Weights of a small CTC audio transcriber: layers 12, trained on Morse code for random letters and digits, with fading, noise and interfering tones.
Rows from block 9 of a small CTC audio transcriber, named by matrix and row number. Rows with one number within an expert belong to one neuron, the router's apart. Each number is 500 + 25 x the weight over its row's rms, rounded and kept within 0 to 999. All counts start at 0. Numbers have three digits each.
Before each expert's rows are labels from the 100 clips, of 14976, where the router gives the expert most weight on average: "top examples" is what is common among them. Only what is clearly more common there than usual is listed. The data: Morse code for random letters and digits, with fading, noise and interfering tones.
# router: router (model.blocks.9.mlp.router.weight, 4x160), inputs 80-159
# gate: expert gate (model.blocks.9.mlp.gate, 4x320x160), inputs 80-159
# up: expert up (model.blocks.9.mlp.up, 4x320x160), inputs 80-159
# down: expert down (model.blocks.9.mlp.down, 4x160x320, transposed), outputs 80-159

# expert 0
top examples: muffled (low-pass)
router.0:549513484539521487518458520483532512513496495515473500499481498530517506478471504512483489498504497539470509465491473493510494438484518527470507502485505491497486523523470457491486468527535475523512533497483503466504526520482534494493460468
gate.16:533489522536503505481533518519532470499492552477517496524466525454511517489589538458529542490462463479466467459551479484498465491497488447477510475537503526530546500513485487487518487444519525552521524494483514518505495499472511483480464481
up.16:545480503475472526493472503524539520479487476526499550490521492505500521519527519487520465506538528497505504498494506516511499507514521494451457481490437465486529487522504451525484521430506475494499523491464488501472496567516483492524525461
down.16:496502515557505484547472450496508478456521503507525480435491528504501497475495491539476490467516491504522476500479497480467520519486494463516505487505529496554508458518511510515536524511502506478532509534495492482464519487522497507491481530
gate.17:536501470485517485490474524466468510468509476497497481489506457512494477499486504491493561520519512486478484531525483517487499499490504500510467526488478488484483459550528475506531498523451490494511481492537506382471490525469577534512448531
up.17:474493519458494497518529536522501472497471542486519453539489493536540483528491468463472481481460505481515474472485488477528483475489517515463530515492517474470462521460536507541466517513466489520509558499525491501495500477546486485483516470
down.17:509462491471461467499471545438487524486494480492510504450501505499501529457520479494507502527460534532510509484511505468525489517503496476504507479563452477479490506523518503491495502505544461528474490477534493530469508521488543516468459480
gate.18:476508517475517493487533501502521452507482490448523536504510505492490471508490522500487463499473507451439488510507508515472516537507510498505532515525523496495509534481527508499451518507522501441545487487520515509533516525523479497535522502
up.18:529531480444502514475510507476495459525508547508467497484497513482507484547499489494456542540499453470479508493488518495498502517431492508543504492489466488485506528492520480547491488512475519491525514484509417445498494496535492514493532518
down.18:504519509488534519495492542510517522453471480507517500544531506495471526533527488520492478525503487500526478455448533493505513474509536510528503471485487525527463484501483494475463515510528541539465471517464490544470544504514491515497525542
gate.19:460501491522487502528493449493526511514520499516493516542493550511508495494549540492507502560509521478490549481496498499462560480487460491501490520526497531497393506503493489472506519510472558495486476538510497510502486495508485487514530469
up.19:474481527483476482491462486499479547478487487490439477470495455481488461499564528510489517473473494459492472510468469492523533531503524543484492501517472484488494482492500482479511500563515481483508503483474485473516519534517486544523481483
down.19:543513522511526480503449526538461458486468509534490499505499543516527507513529548490476462500525482499431524488534479511492528466473533484513521495469490529484497513519475495466454510461490486456466485461517542502463497515505521485459520499
gate.20:493466505512475479509503476522483504527487506518483523493458468497498508486468515494466477486494489509523494533479476484471502507539492482518500451513504530488461513532490491513483502528474486469518479549510530473471521556526472560533522522
up.20:483503483440502451490537507532478516502459515492496485516469501458514498494510482481503521526500471474482475519498532512509484531521469520519482527495496520517501496464468483544491507496508499536496465477470456514518500459505484484527526545
down.20:528532537538520488499498510499511530518444446536499487506505536486523453506467462522501502471501506470500526479502491536536518507478493492514507493516514526500486552525501532503490490520514473549499562493485484484489533522518575494511493522
gate.21:545519508458509496515463519462473527507503423491478528487480540490506489483490495544523513506475498474484487510486493498504531484537506526482542479493488483474471539544506507497466473475516471476541496451461481493485488482536546549503479508
up.21:497463492552515538472512467470465517532486503483471476508469508481505475482544523495515478517500463523449466477517497540492510529519508504446508506516480492489509490488511487521524500521498547491530535538522499527499534465506516454499501482
down.21:500525485464530498461538468503505536512481492521501461525513490517480487499475487540510470542527521515500507488495460459507455476482462494475479544559498513453470515515526504475501477491487508487461528504466490524480498524497538480495470512
gate.22:500517512488507485478533478507470509518465469527498481516529527528492499476484502520506471564499487443503503512460517521518515476461470492443470519475466486503525513469551479501470488473513512483503442495499514526504509507529520504495461512
up.22:497453473521509473486435530522511501470533505484482494528532454532497481490551542475525515486462518523494501484477475542506474498483513504465487517500527460507488479533491493507528533545460506533491505511542510473483477529487562518551511490
down.22:463485504513530542464498500506471517521494509457463496511471532455529498505485531495509491490475557566493511454527513489497489493489488533491476484534486487508536514478549453484533504479462461541466500522479448511474488510480502491482471477
gate.23:470480497517465514479508489519525474515459470479518545497520543480530524466526469496497510475463520511482462512501512527483473502478495491480523511524470510461498523459476485481449546524530505516471490513483491495538526471489505491536523512
up.23:473510477481544488474456516504563519459519493516533473507524540515493460539486510489512512489502487486531462505486499518480517511502492469497470438471494463486480504529457471528486465565502510513455491509504544502529509574462543477480519495
down.23:537464501485474464475495496483510491535513521504516535496495460513513501493460541469501459514502545554512509487503501485503517507507461475496452495551470450553507520507546503479514486506533515509450491477495489517512465516495484491476518478

# expert 2
top examples: rumble; muffled (low-pass)
router.2:548507523513524529475463520469498506488517511558510512499470502509532540470470491477486465470462546499494456463490515463540486482496490495459458469509499471481506554502522492506525473536539504543508511483498481502471459533467509512430495454
gate.16:515462477479538534511462487454511535519525487521495517486476513516491527508492556466482489493475499519479492486522495525460490504481466509483476461481492477573511486490555501523498474480502488484523543517510510467515476503536478450468522458
up.16:482495512472509516512494478435514495496481474519532502490475522509493482488505535480479473525452520486480546535483520496505494498508541554556491512507513504502487496466482453482531540550472529466505486501480531514510535501494503484484524521
down.16:548534436539460482475514470482495509578506510510520514525538475537489485493519550495498489504492534482485517474473488529458498498555525483481482501521505501518506507523476477481528483470478510512491479498499527479468487520540465541522491489
gate.17:461556477506467481489507492490512474507473456490539535516463549455476457481533439502473474516489465537502468515499476508487505506491494491489456515465472483487508512520486520510526516486525548462488502481490468479500547491437486568481502530
up.17:466491510467493491528514507477472491459457482487511459549470505473448503510467487499515541451525501510532465503530500488508505517467518500531507498533496524509469505502513455537513495497513475559516526527473561534562497503510522500516494488
down.17:563507516478520492463461488482491517465535464472469522499523507520480565518517484493553490491490477554487510452525507541532505510521478511504535497501544500442466511453495468521531497529498473514507516511490487513499497562530536527525509495
gate.18:519526432491506494537454501465528521511502500494449479519512528513480521495469495496497539517505492499499492555504484458519488520480526503555498505469530479529497503539495499504469461484520515516501505507536497452480512507497559494526473517
up.18:476448548517481520468517482524501470476463506499487514502498460451509481524526469481505478509508523502544491477515514498473490536540476480477496505540487544496489508487530503523479535506452519491496460510478499518481498524536476504465490485
down.18:506480491506475501484507487528438508521483553539485478515493513479532513461489527468505545457455501544476502481460510498546448469536515514449462506515500468472555514509503486478494464512537492497518524488535494514508505484479503484482472470
gate.19:525524470492506506487503518509536489509498500482442534501510516501511506455496537488551515514505499544509511502514533488517510479489477493506495528491499468517522492508453506528484451473508507470473485538526521460530533484509526447532480521
up.19:510515478507500503496469492500499506497497480477468474491500499505501535502480536495546545486525502476477494528458496494534503492507475520484509500453490478537492427477452492484506485515492496521535499488522550519485498506491521497502535497
down.19:485518481503496533491485493463511505493522499488514477514519493521496514502492494506487494506491504478544459513489487517528461507459509536498489533521476502487482476509514474553499553493480481530452484530489471508521487483512473494490487511
gate.20:534495516485452540470534484523504464516503524521515477489488494515535521484524457480548471463486542487518466516506495509461519560533496496503495465488519478481495538486535513508514511487539508503485496478489508488482517520541489511472561538
up.20:470494542519536502498459495461499525454511495508496472511547564492455531520486505497516557476493479501468517527472489495476468498470484544490468507450493447494499474507487475530504483530484523475493511530519531469506514513499495506531515485
down.20:514502495482444480483544489540491467506492524509478491517488521465503512527503539503516477515483499467531537495445491501498472496537506516489452511523493507474544470490521536457493460489514462462524526435500515535504531509492502501475511460
gate.21:518518483528543439531508514468497486529461536510524506512523470522476461494466529555510544536509448527519529447494526508483478505520504496525502511500528489462497494485525491495510514483512523504535530466530507491488499509518500479532500490
up.21:501482523510539488516516489484479535476540428516557486478513520506540500494515480501525447542503507493515464470503550489496539485519479483492510512527467501489517506481532509534479507502491509551490472551506513499515494490490507467453509484
down.21:526490551492494476461484499534522486524472528508492426543501536511486487484461501501481500487497479505501489508521536449509457518492494515505471535483463480498510530502512491447449502505487493515517498507500487483442520500489514438498540485
gate.22:472518507568528512522548532484482484488557501464492536477506558519507517500472463452516477473499542489540479470509516488508515475506499513485504484508485484470446485506502499539502517521542524470471490510477463531516487476475517527510476503
up.22:516518531508515491515498491488470499489540428494453521497487551499500501536499465499528473528493515481479479489532504484532507515476520512513471484471428471489464492489513500503508493531487530512499495505463455549464458490511498472486505519
down.22:486503546453499548492516470466523444451491502525477499465536480512514512461511469527512508527507468552504515502519510468504498506502487507519477527482515486475456493495513534510505505477474500527479546506497512520486475552484472427547489501
gate.23:501533473507535504527486516492521522514497471518477480535533441489525503477532512526526496505507518540466524514475530484505495500531525523491511505512517453480488479536493499478495433491512466490440526452507523494471482504546498503508491477
up.23:529501534545504504501470530482551500482531443522504463474477526501532506503519538517489498473474478479472491526477463481517500516521490508513534514493497506515490532530456477528503468477497499507475516505484466525531474498444454503538481506
down.23:463516525484510531505487469492500503497489469478524506467503502487521456537519465533435486558507536486525451541523526468496496502515491487525529479525475536498507540512492522548518530495478518494487482527466499528503469534532480496513512515

# expert 3
top examples: tone: low; white noise; pink noise
router.3:509550500537498512551472520477545514511543458533511491495525526529503499499487515515453455492479487522492507484461468495498527480450537508518494467480520497501457495496492498487500495478503508518523533499489483503508495535504522506521497524
gate.16:485499482525562519483518505493431528527501521544489524530514470497527513487528520503485482500484500492469501525475522470520521475523540499462467521535470503498539504453485458491498470485506466465453492488472466468489482480468496502498493509
up.16:499480509483524514487545514534459492477515548508563484499469472500489491514505535502517553482524534542525528536483550505503491503500473507516493499469508482429458545511492491512504495502492511509489515479483491513487500434488508552508487490
down.16:537498487476489484508465561475528498516508501505480503463507498549467503520477459531469567510524501493466521492536506534516482496483522483516490496482542510506482501501498495488503548517479453499505533527546503491531517461480510480505504479
gate.17:439527486525478537537440504511502491482498504466487496480548473556508515499453476538481483515459490468491508509492473524492536522468538510547503500483521506499454496458499533510516495513507475487535509521514525486514571496539496496516535534
up.17:526540481486475499539455493499541440519483493515535481452510522521452479486474489519491501513476460477502517451505465489525520535482490499527533466501501522539500509503496522501534491484511506471495537502558523535532521542530496491519482539
down.17:556515471491489498547444526500500524502473478466476499507513529540469514525488486491482550502539489481509531490499489503508485506460477512531491495490517481560491483496460445488509493504468489477494504515521510455510527452499525479491523508
gate.18:523486510528498515485472502519478468472528520493520512503480555488468511482532513517549475509518479503534508526501435513504495506491503553534487519537493487511500498490518511472533540512493482492481507513487459503514481496477430511546496471
up.18:533510507510495498515518481497498488473491467442496473480502484498540487505504516524525512549466501537545495504522503485564508499517490501512535486499501483522491483525495511514478495476442491542511461546475469519502501543512447509520439472
down.18:497479505468504539484508468476487483479515507493496528499483484548494526526526487545470521453518510575481489465525484509466526501518507507493504532534502519486517492498463496496540479471509520493525495532517524504521510506493489485467526560
gate.19:508513498476525489439498525502494452491513538494416485465465489514539521500463500479522510483448513515488498488505506529484506478533505519516470531505492509498509529490469500485522481506530538479504466535485559508502519443509484549492523489
up.19:469509515476502520468491507529497494519450497539475511548523525479502520491474483504475481527500489519533495501538481504484523461454498504549454528526475461511470499497455512481517487519483492512532462458510511551509507518492526485499502510
down.19:495530486528518526508486499494536484488485498498507478508478491484494524495454483497523482480540510475518517544549504502528501511502488514560440498523525495520479506507540540568490481520520439520484519509481492506513536541457505496490514496
gate.20:509454501517500501507505508507504508504526549477499499508491542485470481503530512521522467500541530505495524515512513507531483494496513515488449502490511496485490470500545506498549461502526488558440514491457500497487493490442431492506470457
up.20:486501507501491539490553502523517523508506555511496520503505516506483504485528504490526513482493473487507494442496442510491445493536493507528471528515488445496497518531527550496506503475431506494486525519464494459485460500504503503488481514
down.20:452506509521513479519500520497527530481516505520469500505486539519476491522485499539494511505515467527526461473486497467511537461478507494531515540458499532487537508520511496501462541469513540501523497532500500502512500527533460523522500483
gate.21:486504486507511513515482482541478448530506495487511498494512538520514518509526492510510496546474486490497516527496454472479516491458514493511514488497550451522498468464498502464480485517488488524499508479499520495546490528509548514485501530
up.21:498475490479495519510486481479493507476470483508499482526480497506553506511536513466531480513493578504470458509486500540491504497478520497529498474551564493465505458509506460496537509477473443480489509473538513509510500498467526503474467492
down.21:462512541469507540478512453528493492516513516472516527538495483510535457462504505535548486496497514510524511518471503497490516514518513521450491503529471528463491527535537528498577492520514460460507518506489530525490507521539518517516511532
gate.22:495456474542503512514513454508502475503516501538458504534464529506495503458516476503543493490548534503505515480495532486547481515546483514500475502462500469477492462521476500511499459482500490533468472509467507503495473482503514517473467522
up.22:505509468499459477431542481482472468524544533484517549503447492527514509469529521478478529531470524515527537506481504475486492472452493503493487484518499518472513504533490505503497478535507482489518469527481487506506426521514489557494511486
down.22:520467523478527464546520518480458477524540466501480477486575515528509508503473494502456454546521477486520523512538524494496547450469463512530534465474495505498529474510515496517521489482471529493504550458483551519503503493529523509463479517
gate.23:504529476477518521491481451465482489524478529487513489486499466502473477459473499496484512493449484486525465462522517484498540520525472538511517488497508529519533524518469500515506482489513522444519485517547527494472511494475491502544481471
up.23:514509449491500481452492503485478524485503516522495499547528491518492486508476505520497455514464543488475500509501492504486517537535530515480498527498500510483485519533540514478507513507485469543520507527503509473488526536481490548505495467
down.23:553479466533475530523486504490518513464476545461541519513480502473489517518490513480517491501526497485500529510499486494519490474491489477565469463483507527504422544528517507505499499457514510502498561497529480519527535530505515502495483507